Rows from block 6 of the image encoder of a small encoder-decoder image transcriber, named by matrix and row number. Rows with one number belong to one channel. Each number is 128 + 24 x the weight over its row's rms, rounded and kept within 0 to 255. All counts start at 0. Numbers have three digits each. After the name is the row's rms in percent of the matrix's.
After each channel's rows are labels from the 100 images, of 14976, where the channel reaches its highest value: "place" is the part of the image that holds the peak. Only what is clearly more common there than usual is listed. The data: seven-segment displays showing three digits.
# convs1: grouped (8 groups) 3x3 conv, stride 2 (encoder.blocks.6.convs.1.weight, 256x32x3x3, each kernel summed), inputs within the group 0-31
# convs2: expand pointwise conv (encoder.blocks.6.convs.2.weight, 512x256x1x1, transposed), outputs 0-85

convs1.46 038:100115155137161079160156122088116133155126123113137133152138174096161159133135118130104095100125
convs2.46 107:153123103158099130117099152161156121132123129120105108089114087140137134175166120117147130130117105130144128161109193137131105156127162115078091159134155172134183157121129127105116116141137136136138139129108119124154116124113166124157147144110147206141141123
place: centre

convs1.186 065:112123082120105135110154088122147122135125102117124050122103134136177122139138128093136150127121
convs2.186 113:089124150103139117160145145147126097102114141112112145116146116128118083124122181088165160122113106130104117117138150126156120136147150129178123132142124134129172098106109104139151175083138116137161158115088153126151176109158147131142128118138135125116135133
place: centre

convs1.125 092:139137142126144128101125169069152100126121127096091116097118096101127096126136096131093095108140
convs2.125 088:143074124111153137150101138123136108113161123140105147160140119158117143145125176135122145158095122117162131103103109127144188168071147098171144150173059130131105129178157134133144090127138132109124146121128115114155103140143103142121108127121173123150144144
place: centre; middle left

convs1.1 090:094158139155125130064135151108153168100110127155136117131160106097163126121099117103128101118139
convs2.1 087:132130153108158155133136141138125131124156150106144159142110169155121101103082140121123143118133180121121135064146108136127149161126114120128079138161075130147117112111137103122137127093126130121135119131130097113126109145151114107126093120133088124140093125
place: middle right; middle left

convs1.37 084:082095145110119138077092107165117121127136101096143147133150139099123144094116145092140091135131
convs2.37 121:137106118123127087133138124170151131121128114124121177177122141137159154169132158114153174096147072116106135119101130136115181074118163146133136125139081158109097114150149134126170149132153096166119128130085101128133114159146106138151112137161161141111148147
place: bottom centre

convs1.3 106:086140118126116116126071102111110127099092151099135106112133084084136112141105128103100139157118
convs2.3 089:145147096162136161077138158161124122127189123115164114082175113136114091099113071090129116112143131121094132127108148129144112135143082125096115173125103150136081116117134091122106098139160093107104127128069170135124152144073122135145155132115118096128134103
place: top centre; top left

convs1.207 136:117095093090109125097111103137101115119118119140076137123088135128162115111109142099087096131098
convs2.207 084:129102127131117158135122159106108117135112164171084119118157129103101129115060100112113094098122140129156137140118143151127119079106112123069102149139090068163107116101139074106136128144116133138131121155136136148115174151149102118122151134069118130121103095
place: top right

convs1.140 095:117157126162123107075161127092113142159135131103152134162103155154114142091088129126148130114156
convs2.140 113:155134151124132153143122082124138167208105133102131123141158160118149137112151110143089151062164143100141135136140126103078141129123098165112095114110135103110155185118117095173160091136146135153127169176154113180110079152134133127158109155081087153110073133
place: bottom right

convs1.52 072:072112166107137087133138131163118100146142133082109119147132140069111140128127132118107125095123
convs2.52 105:106094141122123118134127174148100087118088116123094112134117071135128146152131137072137139113111151128068124142091134123150116111125180126164111173103123107136149094119117150113185065125134125111099103135112122115103112128135118136147152140136133118131133129
place: middle right

convs1.81 084:122114130110104137102109117103086115114112105083128111113088119119068108103114135130114091108091
convs2.81 080:125122159116150136096126123145145110118155123144118150131104077142134172096113154117169143107145100109090113121134154104123160126082090141123175106132123136134075154139168093093129139119164119153153135125136113130147141183126127109132113118111184137118097124
place: bottom centre; bottom left

convs1.68 085:115088141127142107166132117156135117153106115133143080135119113129122160124073086166095155129124
convs2.68 068:125110128102178094158130131189095125103168130150123142129143136162096128145085129092095125172100120104151129090094129140172131081139150095150087142149102120140120080120153113137134202097145107125187083097110150087125136133111134125116113106166116127144149135
place: bottom centre

convs1.74 105:145088157123160122140172140133132104157124135137129069109089118149156147128075126124137148117108
convs2.74 128:126123091131105132135144104090111125122125157155144143155115158137119112117077113181119089148121122122175122112108091173158114118118118095107099101131065117194100105093137163147084119133066158141140127112181128120145155121118134127125128092143127112146151109
place: top right

convs1.187 088:131080141130151140108121144114126101137083107086157176147133120140115121078103144151157121104128
convs2.187 108:110124122116129112138113143131109140107113115167126100140154107098126109082096112127150133143081109105093111092093130127147131083142180082174142096119116137148113121098152170113114154151124155112127116083098138115142160106127116116115090130156154096144179095
place: bottom centre

convs1.132 078:102118137104137131102120096085134090069099145127117125083142125093124140119083137117100133115112
convs2.132 083:144152131096155167171120129070142190154131138113149132134123156127127121062133131144119139090125097119125150112133169106108148154154118154193116110141115102098098179136115149190103164067094159119102115181121110150130110124120115119113107113111077113114113125
place: bottom centre

convs1.217 120:111139123097125145109127096128121089140135148144083111107121121124185151081122145108100091154103
convs2.217 089:132097143132102118112123138140116114130082117149102134144103108134107126134106131140167136123129109124163120148111143166120119093103109135117142117112124062139115100137126101112122124139106092156150110141110126135102152156184155144096114142093154116115126074
place: top left

convs1.208 091:114114102154127164110111138134118160115108166150136113141109121108180131143122192137104137170137
convs2.208 099:128127153095137089094113161134127112136133136087104143147144106166100114169122162071146119122128123146080120121090128123154160121115168140132149195166080115082093113132117114079182146135144126113067170082090125140119138119156089131142104130141108106140148176
place: top left

convs1.77 098:102069173140125152131120127132132098132106142134152131122106099140100170105118096117092137120086
convs2.77 126:117161073120141101103126142124124107084119108132173102107171094097108096126100096134145098157105114100103124123103150153133097128123160074129130140105133145136124154111140151150086146124098165135137128071095120103113177143118150117117155134149119128137170120
place: bottom centre; bottom right

convs1.150 101:094122116124129120131084139126101123137146130127127101123148075106076129138112085066127113145135
convs2.150 096:137076200076138090113115131110132107123110133135110165150129123147126149115102196114133125132126110140109136110114127162129195155082106115171157136164096089102133117186166132106175108132126116133114150137129114133126103115178105130152092124134136109108104133
place: middle left; bottom left

convs1.218 139:101076082129082141111090144134076129127117123121072148119093121112121125111121133128129123132135
convs2.218 118:128095116134100135121139115131104150133142123155137098111169122130103120097100071114131123110107054121122123151165122135127135053124122123114119130105093121133128089123103119087132153140104107135132130125113149145141157121101104123095135128116153124117152111
place: middle right

convs1.245 096:074106142155135124108086144117113083139154152115130117071139119111138109099106130136140089128111
convs2.245 094:125153145135130163120104156131144161139182149147107128174116133148145140136130120113104123130121156131088117106127085106109132138122133139138152149116088150147093117129144168091129124146137100143098150119090133117178130130092056124110079124137091101128145139
place: centre; middle right

convs1.156 121:109097140125122096101074133158093122163117121096128109091151106102089135129118106090142126147113
convs2.156 094:149108164122117152084123165109145137138106164137126118131157128159116105091103131142101132140115124130120124135123137162127166121119090110122125174195101120105121108173124089095149125140125110137128145161082127128071164159179113143122122134120135108157119118
place: top left

convs1.14 119:091128109115116092107080107116120122105111142102129118117140077094132106126094120102086143160105
convs2.14 089:139116142101138153124135122144138121140136131130137168121132139144132095077134143127126127119155148115096123116136165164116099180123129124159139174121081121115108163151108096162117108101113148113137136150098123148089163168113154128167139144103147093106107134
place: top left

convs1.116 116:165151150126165123110115129109135146091149086145133141124089091109146097112161094112109123087132
convs2.116 086:171141136130153125145146155138136141109150162133125147175095160151157136135103124141096113115146158112121152095161075130145143165125070128129127189124118139125115103156154134122120119125133112124092092123070125114145160075127100137131083135133096110142161101
place: centre; middle left

convs1.133 121:115125140110139118109101114121082086169161118115132093096139125099091152148112107085155139124109
convs2.133 114:160112181101153116090125147115136129117132141138110147173107183141117107139081125107100125149128127113082139086145140158145163120118123095087104162145090108096126082168155097131122123145154095151124094120083109104093145177180107154116091154157160147152151084
place: bottom left; middle left

convs1.33 077:081124128115089194107120091123150120129118165133165115118123086134126121093110126143122122128155
convs2.33 105:115093121118102109184149138130107095116075129115126156085099126130128116125153120131158152133156109110105112166169141117137091116186142126143131138106181112134206116094081148121151184147136136105116118127111152117105149081141159129131165144172134093119109140
place: centre; bottom centre

convs1.182 134:083123117080096107118141101118144106136116131130105121159141143144075104158115102090124112147096
convs2.182 107:143080161120158124129107157122127137105121145126134165139125099165094180134126121092125149134121155138093130149150110148117144155105083135167158108138111079118099117159138095135146117152159109145118119155120140133103139108163095140102120125104150102109091139
place: middle left

convs1.2 089:053145104111118112097103103141108109091123120104143127136138106097110127156129109083110118141118
convs2.2 104:107086103092157124118117138104139102130147161152106168176095107138095131095110131128114160136144169105106122122067128134154139143119140141159131168115099126124093131145102145146146129125104151079097123132127137143129087144095142121176115137119159103120142117
place: centre; middle right

convs1.97 118:130122137062134109121117109038078123138134103129143139124115104122126133120134126121117138127142
convs2.97 106:127185115132144124092137134187120122139144103105139109143151108153139104133104122078134124119135153134073119109118142076147116170166132119121102189156137164096107155134108093101108139086154124146113177122076146137140165106122121149113109129131133155162121174
place: top left

convs1.66 088:105104151115158117145111081119142132096119111118117095093106096094112110125077135134106133085110
convs2.66 101:141120146090126114116118123110134166144126121139122141149141118124126140135122125138130119111124116118140140126121113090092130112145138123112134108125138130116121180132123163146126133147140154142109154130113101171130145157072135121132103138125106136118128102
place: bottom centre

convs1.237 119:117123086165113119104097090107118091101088113089117118105095090126124117113118091132108118116141
convs2.237 091:125099082144073145133134142071124131135137143151078071109154152128122114114099083123147129116110092145151139140150115125140114092136105125109105121124112090175120102110118100097115122136095114152135113138164156139138179102068110117096141099102116138131131125
place: middle right; centre

convs1.19 111:081130089106136099099133088120065124111112108097135126138132117121119093104124127137092113147101
convs2.19 078:148080177111127105115117157105146110128142105108115138157166135168115167112128165097098132100107131176131139127098130118117163148115122127130106099135122115081117131188139126101148065134136125121126179107122118141117101124162102138123096116095152112097112142
place: bottom left

convs1.238 061:154138163104085149170164169172126144139116096136128170131133116145128121128156149089138127111129
convs2.238 091:127110126124164131095140112137166126148150120122144120159103131150135125140121102107154100137141143114139121115085118108142202125126136131101150160170097137122099154114160138137155113150169154109080134105109107121148105144127080144121134119133170116144129197
place: middle right; centre

convs1.195 090:106126139105104112107145100147116089137131131130124086149116124107195134122118106091092130154165
convs2.195 100:120158078159117147090139097132152132136149141131161038112144079092112127104095088137191103140131163149124142154116116117114123172120104114097123113098092142113098149129153095134083126106168118153135164114148125123113169171091127125115164120118126118124119129
place: top left

convs1.216 093:133105103104109119134104131151090127130083156113124093140063134109138115138132121103077156143129
convs2.216 083:148128106139165125130125163171134113104162093111148142182148128140119138095107100082088126146117140144094127131077159090135125150106124104156144168118105137145105129105142110122145106151117084141076117120100111119172117130106060134134118107126113091131134138
place: bottom right; bottom centre

convs1.103 064:097115128077116137114121101048148129162132163102139106130148115137133121153120147110103124131143
convs2.103 088:113148131087117082172144151128131087133110181123079147124169129146125085157091186101155141151111115126111143116113135117145146135135155090139136161144113089115133091139129111121168150086121129131128156090097152129107149111152138131166140145133139133128155149
place: middle right; middle left

convs1.162 157:075119118117116107140124104124136129141126145129106156147146123151050082154138108110118105147115
convs2.162 125:150161140142125139091108142110133155146102132124110122160181153142136159117108109131130142105148151136130133130130073136100144113123071140136147117149111093131076097125165125103146147166129100140118141166166118147098128112150090139115116132138087090101126117
place: middle right; bottom right